python train.py --time_shift_ms=50 --win_length=512 --norm="layernorm" --moe="expert_choice" --max_grad_norm=1.0 --lr_schedule="cosine"
Rows from block 2 of a small sound classifier, named by matrix and row number. Rows with one number belong to one neuron. Each number is 128 + 24 x the weight over its row's rms, rounded and kept within 0 to 255. All counts start at 0.
Before each neuron's rows are labels from the 100 clips, of 14976, where the neuron reaches its largest size: "top examples" is what is common among them. Only what is clearly more common there than usual is listed. The data: short made-up English sentences, spoken by a formant synthesiser in many voices.
# gate: MLP gate (model.blocks.2.mlp.gate.weight, 416x160), inputs 0-79
# fc1: MLP up (model.blocks.2.mlp.fc1.weight, 416x160), inputs 0-79
# fc2: MLP down (model.blocks.2.mlp.fc2.weight, 160x416, transposed), outputs 0-79

top examples: rumble
gate.99 [114 121 142  89 111 127 107 120 109 187 135 156 115 118 104 124 120 116 146 112 158 148 116  99 124 145 166 161 127 109  63 123 157 132 147 149 145 129 121  86 136 119 120 123 126 141 129 133 116 133 164 129 129 149 161  95 146 130 168 127 135 145 156 130 120 134  67  80 123 146  97 140 100 149 141 142 126 105 155 144]
fc1.99 [ 90 126 155  85 114 118 139 124 119 171 129 108 104 134 123 132 116 117 156 119 132 118 103 122 108 141 159 156 112 136  77  91 175 111 112 163 160 148 158 114 117  76 110 109 132 133 124 129  68 123 137 148 113 122 162 139 158 153 113 139 136 145 141 129  93 131 129  93  99 105 110 114  73 115 164 141 172 112 128 149]
fc2.99 [130 135 162 108 109 138 170 175 157 130  87 168 130 126 101 132 140 156 123 162 138 107  81 145 123 163 105  95 117 160 151 113 120 147 146 116 145  95 145 110 165 133 124  92  90  98 120 157 145 124 124 138 135 125 117 147 137 114  90 124 149 149 124 127 114 147 132 122 123 116 139  97 133 138 120 111 130 138 171 101]

top examples: voice: low voice
gate.266 [150 147 100 158  95 102 134 159 113 122 114 134 134 137 119 129 112 146  91 130 149 111 139 147 124 111  93 104 154 149 123 120 135 139 118 135  79 188 135 141 155 139 135 106 111 181 143 114 139 104 142 111 117 124 139 144  89  89 113 112 138 130 115  94 180 120 158 153 144 127 153 152 162 145  81  94 134  96 139 135]
fc1.266 [177  90 103 102 145  94  82 165 114 134 114 136  85 120 121 121 116 100 116 129 125 120 104 140 107 114 157 121 131 147  73 125 147 161 116 146 109 146 120 169 154 104 165 113 123 178 159 110 153  72 144 109 111 164 164 155 110 108 123 119 135 120  73 109 137  86 140 124 130 141 147 135 145 145 102 116 102 105 137 109]
fc2.266 [144 137 104 151  89 126  95 143 148 117 112  84 110 100 152 150  85 156 122 140 136 118  78  88 126 142 163 162 158 125 118 144 157 153 102 138 132 132  99 129 141 128 118 155  95 117 116  94 132 108 153 137  83 155 125 143 137 147 114 136 179 121 117 132 111 159 147 105 142 146 129 111 116 110 117 133 123 113 115 137]

top examples: voice: high voice; muffled (low-pass)
gate.233 [138 129 150 159 154  99 138 144 142 117 134 130 121 141 132 129 106 128 148 143 106  85 125 135 126 181 136  99 117 127 133 124 132 116 163 104 158 151 141 137 137 129 111 147 141 128 142 143 152 167 143  86 127 132 115 156 106 119 126 104 156 133 117 151 184 117 171 112 133 104 129 134  78 151 111 102 122 154 111 125]
fc1.233 [137 108 126 155 154 136 138 130 114 121 128 112 110 150 131 135 107 106 125 130  89 105 152 128 122 177 124 128 122 141  70  88 138 116 162 121 169 156 106 108 118 154 130 163 135 138 138 154 189 131 161  90 130 112  84 141  90 128 117 138 182 150 106 132 133 119 150 126 109 117 162 124 107 128 145 112 133 191  95 127]
fc2.233 [109 119 119 119 138 124 141 144  99 169 122 126 125 158 152 112 158 177 164 107 135 192 152 120 132 104 113 172 130 153  83  69 148 118 104 178 134 148 118 134 104 132 129 126 167 148 131 132 118 149  91 164 154 175 147 128 133 125 101 103 164 132  93 122  99 126 150 121  97 129  85  98 184 137 151 135  91 171  99 109]

top examples: rumble; muffled (low-pass)
gate.85 [105 126  91 123 105 105 134 133 126 120 123 154 135 170  97 179 133 139 104 165 109 141 109 138 155 137 103 134 186 107 134 125 131 134 115 124 131 121  97 146 133 129 127 126 107 156  88  76  96 152 117 142 170 137 136 195 133 133 131 148 115 117 110 169 101 162 130 134 118  74 146 103 144 144 123  95 125 110 156 125]
fc1.85 [153 157  99 136 124 169 119 144 168 117 122 126 114 165 112 151 102 107 154  98  96 156 125 157 141 115 120 121 175 118 106 107 135 156 155 166 151  81 121 111  93 127 163 147 105 123 126  76 106 151 147  99 160 152 150 160  78 105 123 149 134 133 131 132 122 110 103 152 137  96 163 106 133 110 137 123 133  90 142 116]
fc2.85 [124 103 136 156 129 114 131 141 104 119 130 154 122 129 118 109 102 177 111 138  78  98 173 168  99 134  89 174 153  99 136 125 126 123 113 119 149 142  96 130 137  85 106 147 134 136 113 131 105 112 170 110 126 146 146 112 129 138 175  98 155  47 128 135 135  84 162 103 122 158 151 115 151  99 103 113 124 127 129 169]

top examples: thin (high-pass)
gate.206 [ 95 143 117  98 123 119 101  73 124 114 118 140 161 118 143 142 163 181 128 134 112 123 120  96  79 176 151 151 134 137 108 132 104  92  73  92 134 112 168 167 133 121 122 137 169 120 152  89 182 149 130 164 146 111 162 137 109 124 100 138  89 157 118 121 131 191  80 139 142 136 121 125 146 140 120 107 121 151 142 156]
fc1.206 [160  99 130 124 117 114 117 129  92 102 138 155  94 143  84 131 118 112 143 137 128 121 141 152 149 104 155  93 113 149 149 121 101 148 157 154 118 111  82  88 137 171 190 118 123 154 129 150  72 136 141 108 131 105 126 162 120 171 150 164 107 134 185 102  95  90 145 124 118 121 126 113 119 111 111 131  98 146 101 137]
fc2.206 [112 113 137 154 146 141 117 141 138 113  92  83 128 129 131 130 132  86 140 107 126 120 140 118 102 151 115 122 173 152 150  99 100 161  96  90 167 153 136 115 135  98 107 144 155 114 122 135 136 119  90 110 124 153 104 189  97 128 138 149 153 122 100 120 148 120 121 192 202  89 173 137 113  76 126 109  85 141 113 141]

top examples: rumble; muffled (low-pass)
gate.30 [147 127 110  89 121 143 180 106 129 174 102 112 124 120 100 114 144 121 163  72 141  93  96 114 137 120 129 160 128 150 147 121 106 108 112 129 105 146 118  96 102  98 122 139  93 146 125 121 120 130 177 124 135 147 114 144 126 186 124 137 143 110 128 130 145 140 127 116 136 160  97 210  77 135  89 116 120 132 121 140]
fc1.30 [130  80 155  88 114 136 124 105 110 113 131 137 115 129 149 156 167 145  98 133 114  93 177 137 129 119 138  89 131 133 121 204 142 146  68 160 138 157 156 146 123 129 161  90 165 114 153 166 143 136  81 150 138 151 133 105  91 100 122 130  78 111 126 137 161 134 146 121  86 103 134  80 140 133 112 167 158 151 132 148]
fc2.30 [122 111  82 156  76 146 108 115 136 103 123 119 132 151 153 109 106 136 110 159 179 166 104 111 148 131 124 148 168 119 128 121  99 143 153 122 128 140  94  88 122 163 143  90 148 113 154 117 117 132 124  81 108 111 120 119 123 143 130 170 124 142 126 117 127  94 123 160 138 103 148 129 127 155 156 123 155 123 146 105]

top examples: voice: high voice
gate.132 [154 144 105  60 140 137 106 123 101 119 148 149 123 144 152 130 151 155 138 120 142 111 125 141 145 119  94 132 139 113 128 118 100  97 141 141 127 103 199  72  81 106 151 149 141 145 118  86 162 119  99 135 167 102 143 112 101 148 109 101 147 110 145  82 136 112 136  67 161 118 137 144 132 106 134 107 136 149 140 122]
fc1.132 [158 124 121  79 138 139 145  82  96 116  96 152 133 117 121 140 128 153 138 145 128 121 137 156 177 107 117 109 131 124 111  84  73 124 141 132 132 147 183 130 142 140 166 150 178 162  90 122 153  96 117 155 171  88 122 136  88 142 103 128 131 123 130  91 136 130  77  82 201 127 106 150  94  73 109 127 112 142 146 151]
fc2.132 [132  84 109 158 160 137 155 105 119  87  95 152 151 127 139 129 151  92 149 142 115 104 138 104  94 159 120 121 145 121 123 123 143 176 136 143 130 139 161 200 146 135 125 142 142 115  89 136 100 136 160 135 141 147 125 131 129 118  95 140  76 126 127 148 114 135 144 115  74 126  91 122 145 132 161 124 145 147 132 174]

top examples: thin (high-pass)
gate.353 [139 144 188  98 133 111  76 149 141 119 172 116 104 140 133 129 150 160 133  79  90 136 140 133  63  99 129 150 124  92 110  86 129 130 124 117 170 151  97 122 134  95 132 119 105 138 131 160 186 127 164 121 114 142 116 134 149 129 110 165 144 131 171 115 141 113 122 104 141 129 137 129 114 122 179 142 128  86 136 111]
fc1.353 [149 117 174 101 140 107  80 126 143 141 163 145 135 134  83 139 134 151 116 123 101  96 130 106 110  93 100 133 115  97 125 116 129 121  95 126 144 148  96  87 130 111 119 139 102 143 121 135 175 126 135 127 138 122 115 122 111 127 120 187 134 133 158 123 132 125 109 129 138 152 140 140 149 160 174 131 125  78 120 161]
fc2.353 [145 116  96 137 111 158 183 160  88  68 101 149 121 131 118  94 121 143  85 123 128 149 163 131 128 133  95  86 125 165 154 118 101 120 121 153 119 132 119 136  93 151 169 126 147 149  83 152 108 122  91 146 151 134 140  98 120 108 138 154 150 128 185 136 146 138 113 134 159 181 142 108  82 147  83  93 156 156 122  86]

top examples: voice: low voice; white noise
gate.118 [122 129 153  82 131 145 122 159 143 139 149 147 122 154 128  94 143 171 112  86  93  96 129 153 164 125 169 114 121 178 127 119 143 173 101 139 136 118 106 134 140 138 135 144 142 123 107 130 122 133 135  74 121  94 105 127 130 143 111 120 144 136 142 136 113 180 123 123 137 151 103 121 128 109 109 109 170 123 163 132]
fc1.118 [118  92 155 123 121 112 112 198 101 122 153 136 162 102 151  95 142 125 157 140 103 144  83 125 148 100 147 141 117 163 133 124 141 176 109 132 133 110 118 105 100 104 111 153 151 135 113 129 127 100 129 115 114 109  90 111 169 135 140 133 156 119 169 141 117 113 134 127 151 128 136 149 119 160 103 123 117 128  89 137]
fc2.118 [138 111  52 116 110 120 131 157 112 160 126 134 141 135 104 138 110 131 143 128  82 100 127  87 182 140 141 156 126  95 135 106 141  89 148 117 118 129 142 120 121 151 135 154 164  78  76 110 117 179 140 157 146 118 132 116 136 115 144 105  90 179 126 153 137 137 127 134 166 120 191 173 103  93  94 152 109 153 157 118]

top examples: thin (high-pass)
gate.154 [122 123 126 134 151 168 142  85 118 135 128 166 112 153 133 157 179 137 132 192 127 153 132 114 108 129 122 108 141 143 102 112 118 144 139 101  80 145 137 115 126 142 138 146 113 123 121 165 149 123 168 154 120 105 132 136 123 167 129 138 153 149 156  88  93 144 176 129 161 132  88 120 101 182 113 136 141  94 118 153]
fc1.154 [107 108 123 104 107 119 133 170 130 116 118  58 121 121  93 120  39 103 119  74 148 105 126 148 116 112 165 156  93 102 171 165 143  96 102 134 162 105 111 149 120 150 131 131 123 165 161 112 145 119  82 124 161 124 100 143 129 113  97 137  98 144 129 145 122 132 128 105 118 139 184 121 116 128 128  92 125 159 147 102]
fc2.154 [126 156 159 144 146 123 149 107 128 121 141 108 120 163 146 120 116 179  86 109 138 114 128 125 119 107 165  60 115  90  95 135 140 103 103 116 153 162 103 134 133 122 112 109 139 117 160 103 152 126 114  90 113 157 111 117 137  86 158 141 131 116 110 117  92 126 160 164  91 153 140 141 123 130 105 132 126 123 127 154]

top examples: thin (high-pass)
gate.348 [107 130 116  81 132 132  97 134 162 147 142 128 131 109 158 124 147 138  95 149 140 138 173 138 117 123 135 138 170 142 176  85 115 107 125 114 112 150  96  95 122 163 141 114 161 107 157 142 104 126 183 127 144 111 130 119 137 126 133 133 111 114 130 108 132 129 164 124 149 120 133 113 114 189 122 110 161  93 176 174]
fc1.348 [111 126 174 127 117 135 145 116 169 125 113  94 193 100 151 177  99 134 142 133 105 139 137 120 106 115 110 106 116 131 115 107 103  98 130 107 146 151 148 130 150 154 101 106 141 133 133 114 124 130 132 133 188 129 148 101 107 129 129 141 141 191 160 150 135 116 163 150 150  76 127 168 108 120 119 150 126 138 154  99]
fc2.348 [170 100 139 131 113 122 112  84  92 155 109 104  82 110 108 155 114 124 173 128 134 119 157  99 102 104  92 134 127 159 108 152  61 104 152 146 131 118 178 144 155 149 113 173 137 133 150 134 112 146 104 124 133 139 136 121 143 148 134 142 104 132 156 141 192 150 137 155 123 105 132 100 188 109 125  56 107 135 134 140]

top examples: /u/; sentence kind: question; "who"; voice: deep voice
gate.101 [101 121 112 108 149 134 118 135  94 127 142 118 185  95 181 171 138 146 138 135 134 136 105 115 153  88 103  70 127 174 173 151  66 170 158 129 159 113 141 140  88 125 145 109 103 135 143 114 129 140  87 174 147 164 127 102 139 114 185 140 119 151  95 118 164 161 103 128 121 121  86 125 158 118 121 171 100  88 127 152]
fc1.101 [141  96 136 120 139 131 146 171 116 114 115 156 184  72 140 163 108 122  61 153 121 133 141 127 197 113  87 134 129 144 144 107 128 135 174 183 131 150 138  82 117 125 118 172 164  99  97 118 158 123 138 136 135 181 104  73 108 128 116 123 134 111 138 140 109 134 135 106 158 125 164 122 150 106 127 102 130 127 136  99]
fc2.101 [178 135 142  77 146 107  96 164 103 137 161 118 116 104 117 121 154 101 121 159 138 111 125 117 112  92 123 124 131 142  98 163  94 158 152 122 157 118 129 153 105 152 120 144 180  99 111 152 148 119 164 166 131 107 132 125 148 115 131 112 155 135 122 134 162 130 102 100 141 128  87 136 131 140 109  97 131 122  52 118]

top examples: voice: high voice
gate.76 [152 140 144 117 113  93 118 126 120  97 118 115 109 117 124 134 100  98 139 123 168 139 152 143 120 148 141 120 127  95 121 108 115 121 109 185 139 130 117 175  78 150 144 164 152 148 149 164 134 183 140 161 126 133 103 134 118  84 117 131 168  89 135 152 115  83 198  92 127 143 156 105 105  99 156 151 169 113 110 147]
fc1.76 [143 106 163 140 108 102 152 116 118 111 106 135  89 125 103 143 146  81 123 148 111 110 134 126 127 119 110 122  94 122 125 128 126 149 124 131 103 138  96 153 111 142 140 139 142 118 105 169 128 130 130 162 123 139 163 123 138 100  98  84 152 112 136 119 125 100 163 123 135 143 145 146 101 121 108 175 150  93 138 139]
fc2.76 [100 146  85 103 157 125 120 121 121 143 145  91 118 125 115 115 137 139 103 138 114 154 135  94 145 118 126 136  96 148 143  80 154 155 125 132 152 134 147 104 131 145 161 105 101  99 123 119  97 131 103 139 135 165 137 126 129 174 113 130 160  92 152 135 114 140 104 115 119  66 116  84 165 118 116 113 169 117 119 106]

top examples: thin (high-pass)
gate.63 [133 122 137 142 104 142 151 131 121 140  76 117 161  99 122 128 118 121 139 122 160  99 119  91 107 171 153 117 185 194 127 143 151 155 143 149  75 118 153 118 120 123 128 100 137 125 116 116 140 131 124 113 138 146 174 133 160 135 156 119 121 140 127 169 115 126 130 105 157 171 181 152  97  77  98 165 145  75 127 107]
fc1.63 [129 124 113 112  90 159 153  98 113 145 149 167 124 139 122 114 117 129 118 138 121 137 126  69 137 157 118 142 128 182 120 152 107 136 143 119 139 141 169 139 120 154 145 120 128 176 141 139 139  92 103 112 167 123 128 113  88 139 104 125 112 154 140 137  82 126 150 111 158 113 154 116 121 118 113 146  93  83 126 102]
fc2.63 [126 192 131 122 136 158 113 134 142 136 117  99 122 161 175 142 170 135 121 139 115 147 160 122 128  94 129 127 123 136  95 124  98 129 126 113 161 137 156 119  94 121 109 122 134 112 111 137 140 128 157 152 148 134  97 130 134 102 134 145 156 137 131 109 151 119 146 115 144 125 141 139 140 172 162 161 131  66  78 141]

top examples: voice: high voice; thin (high-pass)
gate.180 [126 136 112 128 159 132 132 101  79 118 143  84  92 122 129  81 120 199 144 114 149 141 139 128 109 102 119 169  90 129 129  98 154 115 138 159 126 109 117 163 120 169 138 113 150 130 147  99 128 111 158  91  82 167 158 171 125 131 150 133 163  94 129 104  87 116 149 135 129 137 128 133 159 142 115 132 136 135 150 126]
fc1.180 [134  81 119 145 126 133 145 105 122 146 110 126 100 141 118 126 156 179 134 146 153 121 149 109 150  77 119 141 117 141 110 126 141 147 168 115 159 144 165 156 134 134 110  86 154 108 165 121 107  88 176  80  99 126 174 145 154 142 120 158 165 126 130 148 117 108 140 151 151 105 151 137 120  71 134 134 108 161 152 130]
fc2.180 [143 105 146 103 134 153 140 122 140 122 140 148 139  93 140 135 178 151 141  69 135 124 132 115 114 126 146 135 164 165 117 112 168  91 122 150 121  83 159 177 112 117 129 122 114 100 153 129 124 111 137 126 147 146 157 124 175 119 134 150 104 137 203 174 143 107 116  92  63  94  96  86 148 128 146 111 115 129 115 110]

top examples: rumble
gate.38 [119 129 137 109  99 121 104 125 136 135 127  91 141 181 152  92 176 146 110 118 145 141  87 108 100 143 115 128 148 118 147 120 136 135 136 121 140 117 136 119 124 153  85 158  87 109 123 136 148 117 131 109 144 136 116 145  97 142 137 124 144  97  84 102 122 112 136 105 142 131 103  99  97 115 119 121 117 122 100 128]
fc1.38 [135 122 101 144 117 104 138 123 177 133 202 112 117 190 180 124 114 150 165 129 127 141 112 153 117 130 105 141 134 110 136 152 112 141 128 109 117 116 145 123  96 138  86 112 137 124 122 114 103  77 158 125 116 124 122 129 110 144 133  98 104 110 128 109 137 110  98 118 123 127 127  85 128 106 105 113 118 110  82 101]
fc2.38 [135 132 138 174 159  83 126 109 130 116 148 120 127 129 134 104 118 110  86 115 122 118 189 140 148 121 183 107 152 116 100 145 148 104 144 146 147 138 105 127 142 157  91 153 133 128 122 153  93  73 180 148 107 137 118 116 109 108 128 141 132  83 150 124 106 124 142 153 158 103  82 135  99  95 115 127 126 161 114 171]

top examples: voice: high voice; /aɪ/
gate.355 [198 178 129 134 157 117 136 128 144 103 129 128 159 138 145 169 146 137  79 108 155 134 153 153 121 122 120 124 160 132 150 120 123 129 111 120 109 128 121 108 152 134 142 124 121 135  96 154 150 159 114 139 120 154 149 155 113 115 112 124 142 156  88  91 148 105 117 118 102 142 154 156  92 131 163 145 112  83 110 133]
fc1.355 [177 163 111 111  99  97  84 200 111  89 135 154 162 159 160 175 124 148 119 116 135 132 124 129  93 138 108 136 147 173  94 143  90 163 124 139 146 122 135 113  99 129 135 131 131 116 110 170 113 122 120 144 104 112 118 135 138 132 137 163 170 140  95 107 157  93 136 104 158 107 143 139  98 124  87  97 151  93 180 105]
fc2.355 [109  95 150 154 136 150 153 111 140  71 109 118 143 162 125  98  79 116 141 138 106 146 140 132  61 156 136 132 131 155 139 162 103  98  99 130 128 157 129 104 121 100 126 145 118 163  95 149  99 145 137 120 146 114 141 109 136 134 155 159 119 144 183 127 107  59 135 124 107 120  98 134 123 125 137 119 135 107  99 123]

top examples: rumble; pink noise
gate.123 [ 94 152 114 130 107 160 132 148 140 113 144  65 203 110  92 131 139 117 126 102 149 145 143 147 105 121  98 138  99 135 109 102 165 155 117 105 176 107 149  92 138 117 125 126 105 133  97 145  83  97 153 116 153 149  79 148 120 131 129 111 136 126 144 140 145 171  98 138 156 144  90  93 143 120 137 125 138 143 158 165]
fc1.123 [154 117  95 108 137 139 120 109 133 152 119 134 127 121 141 127 167 102 152 133 126 161 131 126 151  83 150 171  96 122 147 114 115 116 129 130 153 128 137 152 117 149 124 118 145 152 105 120 121 104 110  99 121 165 113 108  98 102 156 117 175 144 134 175 114 128  99 144 101 167 101  88 202  69 161 156 140 115 140  90]
fc2.123 [163 116 129 119 108 181 135 106  87 174 143 128  82 121 140 182 126 115 108 119 143 110 145 116 141 110  98 166 126 123 132  94 118 131  92 138 100 149 151 126 118 170 117 135 141 102 114 130 130 145 136 120 121 127 131 123 199  71 110 125 127 129 119 131 127 125 133 146  99 150 138  86 191 123 146 187  89 110 127 114]

top examples: voice: high voice
gate.246 [117  90 138 138  68 118 132 126 169 137  76 201 165 130 140 167 121 118 166 137 181  97  98 153 119 172 138 118 142 173 108 131 107 136 141 139 131 150 144 154 101 143 157 143  89 172 138  96 106 120 127 133 127 124 146 112 116 144 147 129 125 102 100 169 143 111  90 109 140 134 126 149 108 126 151 107 117 116  68 131]
fc1.246 [126 144 139 160  86 134  99 167 132 179  89 112 140 153 156  85 134  89 140 127 165 131 113 174  92 207 127 125 149 121  98 117  97 135 146 136 163  97 114 134 144 132 142 120 110 184  98  98 119 156 137 142 105 131 145 101 157 127 128  94 119 127 100 165  98 156 118 114 120 118  94 189 160 120 171 157 113 127 127 163]
fc2.246 [ 93 110  93 123  76 117 132 135 105 119 161 110 133 136 105  82  95 131 112 142 107  79 159  85 105 129 112 142 106 118 102 114 122 101 128 126 185 162 154 152 149 146 152 154 141 106  96 165 116 143 124 132 161 110 131 113 140 146 114 135 151 111 114  98 125 139 181 109 126 119 112  82  93 159  81  92 125 129 154 115]

top examples: /u/; voice: deep voice; "who"
gate.114 [115 204 145 115 102 134 141 132  54 145 114 157 140 114 134 124 159 151 112 140 133 144 114 144 127 149 112 145 106 104 135 142 150 152 128 111 154  92 142 143 122  62 118 140 151 121 142 115 151 124 128 156 109 158 155 116 121  76 125 135 123 116 107 123 120 113 164 115 163 118 131 109 101 120 132 119 114 127 172  97]
fc1.114 [139 194 144 115 112 141 160 128 101 141 131 144 111 119 147  88 162 137 104 160 128 158 124 113 113 118 121 121 110 147 169 138 127 147 134 111 126  86 206 164 129 104 110 137 159 114 118 104 145 149 130 150 116 172 167 152 108  96 142 133 125  97 131 135 142 139 147 165 170 127 143 127 103 140 133 154 149 140 103  63]
fc2.114 [ 76 131 175 129 104 119  87 100 203  79 126 133 132 134 151 107 102 141 113 140 140 112  98 141 133 107 128 142 142 145 126 165 116 180 161 113 117 111 174 122 119 103 108 175 135 119 107 120 109 130 116 142 148 107 120  89 104 110 127 115 106 127  94 115 145 131 144 106 147 155 148 146 152 120 110 126 154 100 125 102]

top examples: /u/; voice: deep voice; "who"
gate.409 [124 109 155 120 172 132 123 125 104 140  91 123 161 114 134 147 118 143 137 148 177 127 109 192 117 125 113 131 165 139 144 129  95 143 121 148 124 128 126 113 118 117 174 119  99 136 124 135 147 130 120 170 132 140 112 159 116 117 152 132 138 136 164 116  94 102  99 172 182 158 146 154 137 127 173 106 148  86  85 107]
fc1.409 [125 146 133 123 152 116 160 134 131 141 174 120 129 185 139 163 165 130 143  70 112 112 149 127 110 161 148 153 105 155  90 113 134 144  68 128 129 150 113 123 154 131  77 149 150 102 139 164 116 113  96 107 128 130 133 120 114 130 140 133 108 132 115  99 133 153 110 141  89  87 151 118 149 124 123 176 120 160 148 129]
fc2.409 [131 134 104  96 141 142 139 140 111 138 103 144 157 152  99 146 118 122 119 151 117 132 124  98 117 119 129 126 138 105 148 136 135  97 140 122  83 154  89 188  87 112 132 122 124 154 157  94 169 160 168 111 144 132 122 156 137 112 157 107 143 131 135 133 123 169 108  96 142 112 124 162 157  95  90 163 120 107 127 182]

top examples: /ð/; /æ/; "that"
gate.18 [142 113 140 133 147 126 119 113 176 154 148  95 169 121  87 153  75  70 108 147 118 121 118 135 111 141  90 160 103 136  96 140 148  95 124 131 105 168 114  93 138 125 135 160 102 108 121 117 146 152 104 104 109 138 137 135 103 137 146 142 142 229 119 146 150 132 104 124 141 133 175 121 136 109 112 159 136 127  98  78]
fc1.18 [147 127 108 114 119 168 155 113 133 138 145 126 151 139 111 145  74  82 127 122  65 137  85 122 139 157 138 129 100 133 124 149 136 110 120 165 125 174 132 115 144 114 157 153  86 124 126 116 124 142  93 117  82 133 133 147  91  94 120 138 130 157 130 130 127 109 144  79 165  94 168 109 134 144 140 167 111 110 101 116]
fc2.18 [108 146 119 146  91 130 148 129 141  83 160 126 104 117 155 160  97 175 112 136 188 128 116 103 150 136 136 150  84 113 114 121  92  98 132 142 142 148 153  95 169 148 112 121  99 118 156  95 107 168 106 133 171 122 126  93 135 171 139 163 127 146 147 122 138 118  93 119 148 111 121 115 123 118  94 135 109 109  89 104]

top examples: voice: deep voice
gate.330 [178 154 138 182 167  78 169 135 153 113 106 154 123 148 134 134 114  94 168 135 113  81 113 142 128 142 101 115  86 128 138 132 108 146 112 143 126 135  95 114 120 150 160 122 133 151 130 140 107 111 140  85 144 125 211 116  97 120 124 149 117 141 157 143 100 127 135  84 160 159 101 109 115 110 105 151 129 148  90 109]
fc1.330 [100 148 130  83  91 139 154 128 116 166 125 113 143 131 156 109 151 130 113 157  93 149 139  84 169 122 118 167 147 127 117 135 161  92 131 144 107 104 149 132 158 192 121 136 121 115 144 124 142 132 147 152  88 131 105  85  95 122 147 172  98 122 150 123 119 155  95  88 104 152 145 118 119 148 133 164 125 147 152 102]
fc2.330 [127 117 102  98 131 125 101 139 146 139 139 109 150 150 136 147 176 160  78 128  93 145 104 147 126  72 140 152 124 125 143 126 111  96 148 174  98 130 134 121  82 104 121 144 136 156 152 158 112 122  73 175 163 154 115 117 101 104 124 119 144 141 169 152 128 127 108 153 124 141 103 121 103 112 136 171 163 138 176 115]

top examples: voice: low voice; /dʒ/
gate.381 [118 157 123 140 145 137 119 146 122 108 123 112 101 139 151 141 117 162 141 133 159 138 116  88 114 135 117 114 115 128 154 132 161 167  88 167 143 122 104 110 123 103 123 133  92 134 125 115 127 134  87 153 110 149 177 146 121 121  99 132 102 145 116 116 108 151 158 118 149 154 114 155 145 123 135 101  85 110 152  94]
fc1.381 [150 157 146 159 169 103 128 123 115 145 143  88 154 125 124  68 173 100 130 145 117 123 109 123 174 106 139 112 111 115 107 119 119  94 139 139  99 108 137 116 166 144 151 163 144 142 152  97 115 156 157 107 126 127 102 107 134 107  75  97 130 108 165 143 113  74 104 147  94 134 129 149 135  86 129 134 132 133 147 164]
fc2.381 [177 127 116 160 149 108 147 144 105 106 148 182 141 125 107 127 122 127 104 115 115  84 115 128 142 138 110 113 131 132 114 122 145 142 156 129 150  92 144 164 121  94 141 139 126 123 152 112 171 105 118 110 112  73 115 150 153 162 154 131 106 108 124 109 138 139 126 134 126 128 175 135 116  72 143 176 142 126  91 131]

top examples: thin (high-pass); whispered
gate.134 [142 157 106 136 166 156 127  69 126 155  86 114 152 126 124 134 116 158 146 124 139 142 141 112 151 122 155 118 157 102 163  91 101 140 125 164  97 122 127 135 123 118 139 158 103 124 118 119 149 126 187 144 119 174 131 106 109 125 133 107 107 107 101 146 104 152 136 147 124 116 148  96 148 151 108 166 119 107  79 106]
fc1.134 [115 133 178 128 122  80 124 177 109 159 140 165 174 180  90 133 140 160 152 101 134 121 118 121  83 107 110 134 167 118 136 162 142 110 148 110 129 131 121 123 110 116 150  99 105 151 146  83 119 115 123 109  59  97 137 154 166 131 120  97 128 118 173 141 126 112 111 146  82 115 147 128 149 154 127 116 135 155  84 112]
fc2.134 [153 164 118  96 151 118  78 130 168 125 132 113 182 136 118 121 129 139 137 104 101 111 137 100  88 123 168 109 150 128 150 162 135 113  99 135  99 141 109 153 109  97 139 133 113 120 120 119 147 131 111 116 115 117  81 125 107 167 132 143  81 125 126 130 134 107 131 159 156 114 156 181 107 136 132 142 112 122 154  80]

top examples: voice: low voice
gate.254 [136 149 114  89 144 137 118 101  72 159 151 146 109  92 144 113 132 103  87  91 116 122 129 141 129 136 120 158 130 173 112 150 103 120 139 126  91 140 132 103  99 127 173  91  98 125  92 154 115 123 116 133 118 125 158 120 167 115 147 113 103 104  93 132 121 127 134 144 132 194 145 127 161 121 112 134 114 149 179 107]
fc1.254 [150 154 130 136 143 116  86 104 146 147 164 123 102  93 104 132 145 148 125 119 126 160 143 105 159 133 131 131 135 125 114 118 131 135 119 130 171 141 113 165 132 139 119 164 164 129 183  95  79 132 157 139 148 144 140 119 107 140  86 138 122 128 134 127 112 112 153 169 105 113  91 128 133 170 107 165 147  87 155 158]
fc2.254 [148 115 105 121 129 182 147  97 153 163 144 122 135 186 103 106 134 153 147  94 149 140 140  46  91 105  91 112 168 117 149 158  98 119 113 115 137  91 114  96 170 138 108  67  96 122 113 129  98 149 160 133 100 154 116 109 181 128 142 101 138  97 134 118 165 137 109  86 130 138 158 133 151 137 132 155 122 104 110 132]